A small contrastive image-text model, trained from scratch.
Training: 6200 steps, batches of 256.
Data: trained on short English words printed on busy colour backdrops, 90422 training examples, 17.6 epochs.
Rows from block 3 of the image encoder of a small contrastive image-text model, named by matrix and row number. Rows with one number belong to one channel. Each number is 50 + 15 x the weight over its row's rms, rounded and kept within 0 to 99. All counts start at 0.
After each channel's rows are labels from the 100 images, of 14848, where the channel reaches its highest value: "lies over" is the class under the peak; "responds to" is what is common among them. Only what is clearly more common there than usual is listed. The data: short English words printed on busy colour backdrops.
# convs1: first pointwise conv (encoder.blocks.3.convs.1.weight, 160x160x1x1), inputs 0-53
# convs3: second pointwise conv (encoder.blocks.3.convs.3.weight, 160x160x1x1, transposed), outputs 0-53

convs1.98:50 50 59 71 50 72 50 50 50 76 50 26 96 50 68 50 50 71 50 20 50 50 08 50 50 50 50 20 30 50 50 50 50 50 50 50 23 50 50 50 50 84 16 36 50 50 50 73 50 80 50 72 50 50
convs3.98:50 50 50 50 50 65 50 50 50 50 50 50 50 50 50 50 25 50 50 16 50 50 50 50 50 50 50 18 50 50 83 78 50 50 50 50 50 29 50 87 23 29 50 50 50 02 50 50 50 50 74 50 50 50
lies over: letter p
responds to: the letter p; red ink

convs1.42:25 50 50 50 50 50 50 50 59 50 14 34 50 50 50 50 27 70 27 50 50 74 50 68 00 50 72 18 50 36 50 90 50 50 31 86 50 50 50 50 50 50 27 50 89 50 50 50 50 76 50 24 79 50
convs3.42:50 85 50 50 76 50 50 25 65 50 50 50 50 50 50 50 25 17 74 50 50 50 50 71 83 50 50 50 69 50 50 50 94 50 50 50 29 50 50 50 76 50 74 50 50 50 50 06 50 28 50 50 33 35
lies over: letter a
responds to: bold; the letter m; red ink

convs1.157:50 50 50 50 30 50 50 15 29 50 23 50 76 29 50 50 50 50 50 50 50 50 50 50 50 97 50 50 50 71 50 01 50 50 50 34 50 50 66 30 50 86 50 50 50 50 50 66 50 24 50 50 50 73
convs3.157:71 50 50 50 27 63 28 76 50 50 50 50 83 50 81 50 50 50 50 50 50 50 50 50 15 75 24 74 50 50 50 50 30 50 50 50 65 50 50 50 50 50 50 75 50 35 50 50 50 50 50 50 50 50
lies over: letter o
responds to: the letter o; red ink

convs1.83:50 77 50 50 50 50 22 50 50 65 50 50 50 50 50 50 75 50 50 50 50 50 81 50 50 50 50 03 50 87 50 50 50 50 50 50 50 50 50 72 18 50 50 81 50 50 91 18 23 32 17 50 71 50
convs3.83:38 50 50 77 50 13 50 50 50 50 50 50 50 50 50 50 71 50 50 50 50 87 50 50 67 33 50 50 50 18 50 70 33 50 50 50 06 50 32 50 50 50 34 50 50 50 50 50 50 50 36 50 50 50
lies over: letter o
responds to: the letter o

convs1.60:50 50 50 50 50 21 50 71 50 50 18 91 50 86 50 50 50 50 50 50 60 50 50 50 68 64 50 24 36 50 50 50 38 50 32 76 22 50 50 50 50 50 50 50 33 50 50 50 50 50 00 50 18 50
convs3.60:50 73 50 71 50 50 94 50 50 50 50 50 87 50 50 50 50 50 50 72 50 50 71 50 50 11 50 50 50 50 50 50 50 89 50 20 21 50 50 75 50 50 50 73 50 50 50 19 50 90 50 50 50 50
lies over: letter o
responds to: the letter o; bold

convs1.92:87 50 50 50 89 50 50 50 50 50 50 71 50 50 50 31 50 50 50 50 50 50 50 70 50 12 50 50 71 07 50 50 50 15 50 83 50 50 50 50 50 29 50 27 50 69 50 67 50 50 89 20 50 68
convs3.92:50 24 50 50 32 36 50 31 50 50 50 50 70 50 75 50 50 50 33 50 78 50 16 50 50 50 50 50 20 50 50 50 29 36 50 50 50 50 36 50 92 50 50 50 75 32 85 50 50 50 50 79 50 50
lies over: letter k
responds to: the letter k; red ink

convs1.72:50 50 50 50 50 50 50 50 81 50 50 50 50 50 50 29 50 50 50 50 50 50 74 50 50 78 50 50 10 50 50 50 50 33 16 50 50 27 30 50 50 50 50 50 50 50 50 50 50 86 50 50 72 50
convs3.72:50 50 80 36 50 50 50 50 50 30 50 17 50 50 50 50 28 50 50 50 50 50 50 31 50 50 24 50 04 50 50 50 50 50 50 50 50 50 63 50 50 50 50 71 68 50 71 50 50 24 50 85 78 50
lies over: letter a
responds to: red ink

convs1.5:50 50 50 77 71 50 50 50 21 50 50 50 50 21 20 50 66 50 50 50 66 32 50 50 50 50 50 50 28 34 50 33 17 50 50 50 50 50 50 83 50 50 50 33 50 50 50 50 60 21 50 64 50 33
convs3.5:20 50 50 50 74 50 62 50 81 50 50 50 59 72 99 24 50 50 50 50 50 50 75 50 50 50 50 50 50 28 35 50 50 68 37 50 50 50 50 83 50 93 50 32 50 67 50 32 84 23 62 42 50 50
lies over: letter o
responds to: bold; the letter o; the letter u

convs1.73:21 71 50 73 50 50 50 50 79 50 50 79 50 50 50 50 30 50 18 50 31 69 50 50 50 50 50 21 00 70 50 11 68 25 50 50 50 50 78 50 50 50 50 74 50 50 96 50 50 50 28 50 50 50
convs3.73:50 50 26 50 50 50 50 76 50 50 50 50 50 78 50 50 50 50 50 50 50 50 99 50 50 50 70 08 50 50 50 50 70 06 50 50 50 50 50 50 50 64 50 50 50 69 50 31 50 50 66 50 50 50
lies over: letter s; letter g
responds to: bold; the letter s; the letter g; red ink

convs1.112:67 78 73 64 88 50 27 50 50 50 50 24 83 23 50 50 50 50 50 50 50 50 75 28 61 50 62 17 50 50 50 50 64 50 50 50 50 21 50 50 35 50 50 50 50 50 50 78 50 50 75 50 66 50
convs3.112:50 24 50 76 50 66 50 62 24 16 50 50 50 50 50 50 50 50 50 50 50 50 71 50 50 50 50 50 68 50 63 50 69 50 50 23 50 50 50 50 50 50 50 50 70 70 50 22 31 50 50 50 84 50
lies over: letter e
responds to: bold; the letter e; red ink

convs1.63:50 50 50 81 27 50 50 50 87 68 50 50 50 50 50 50 50 50 50 50 50 50 50 50 50 38 50 50 76 78 50 50 99 50 50 50 50 50 50 75 12 80 66 50 50 31 50 50 32 50 85 33 50 50
convs3.63:50 50 50 50 72 50 50 50 12 41 50 50 00 22 50 16 50 50 50 50 50 50 50 77 19 87 50 50 50 50 50 50 13 50 50 50 50 50 50 50 50 50 50 50 50 50 72 50 50 50 50 19 79 50
lies over: letter s
responds to: the letter s; red ink

convs1.9:50 50 15 33 50 83 50 72 93 72 50 50 50 50 50 50 50 50 50 66 50 50 30 50 50 74 93 50 50 08 24 50 50 50 50 50 50 71 28 26 50 50 50 50 50 50 50 68 50 50 50 10 50 33
convs3.9:50 50 50 31 50 50 78 50 31 69 50 77 50 50 50 50 50 50 50 50 50 00 29 88 50 50 50 89 50 73 50 50 50 13 50 50 50 18 65 50 50 50 50 50 50 50 50 50 50 50 50 50 50 77
lies over: letter k
responds to: the letter k; the letter x

convs1.111:50 50 50 25 50 50 50 50 31 30 50 50 84 50 69 69 50 50 50 50 50 50 50 50 50 50 50 31 50 50 50 37 50 50 21 18 50 79 50 50 77 50 50 30 88 50 50 50 50 50 50 50 50 50
convs3.111:50 00 50 50 50 67 73 50 50 50 50 50 74 50 50 50 50 50 50 76 50 50 50 50 50 50 50 50 50 50 50 68 50 50 68 50 50 50 75 50 24 50 50 50 50 50 14 50 50 50 90 12 50 50
lies over: letter e
responds to: the letter e; bold

convs1.88:73 50 50 50 50 50 50 35 50 31 50 50 50 50 50 71 50 50 36 50 50 50 50 30 50 50 50 04 61 50 50 89 15 16 50 72 50 63 50 50 50 73 50 50 68 50 23 50 50 80 50 27 34 25
convs3.88:50 50 50 50 50 50 50 68 50 50 50 13 50 65 50 81 50 17 77 50 77 71 50 50 50 50 88 50 50 35 50 87 50 50 50 50 50 50 30 50 50 50 50 21 50 50 50 68 50 78 36 50 50 50
lies over: letter e
responds to: bold; the letter e

convs1.27:50 50 50 50 50 50 00 77 50 50 50 28 50 50 50 50 50 50 27 50 50 79 50 50 50 85 74 50 76 20 50 67 50 50 50 50 86 22 50 50 50 50 50 67 50 50 04 50 50 50 50 20 50 50
convs3.27:50 50 14 16 05 50 14 50 79 61 28 50 50 28 50 50 50 50 50 50 50 50 50 50 34 50 50 25 50 50 50 50 50 50 50 50 68 50 50 50 50 50 50 50 50 50 50 50 50 50 50 50 50 19
lies over: letter m
responds to: the letter m; the letter w

convs1.136:71 50 50 75 50 50 50 50 50 50 50 50 33 00 50 50 50 50 50 50 85 50 50 50 50 29 00 50 50 50 50 50 31 50 50 50 50 50 30 50 24 50 50 50 92 50 50 50 50 20 50 50 50 50
convs3.136:74 23 50 50 27 50 12 50 50 50 50 50 50 50 29 68 50 30 50 77 50 50 50 50 50 50 75 25 50 50 71 50 50 32 33 50 75 50 50 50 50 26 50 64 50 50 50 50 50 50 76 50 50 50
lies over: letter e
responds to: bold; the letter e; monospaced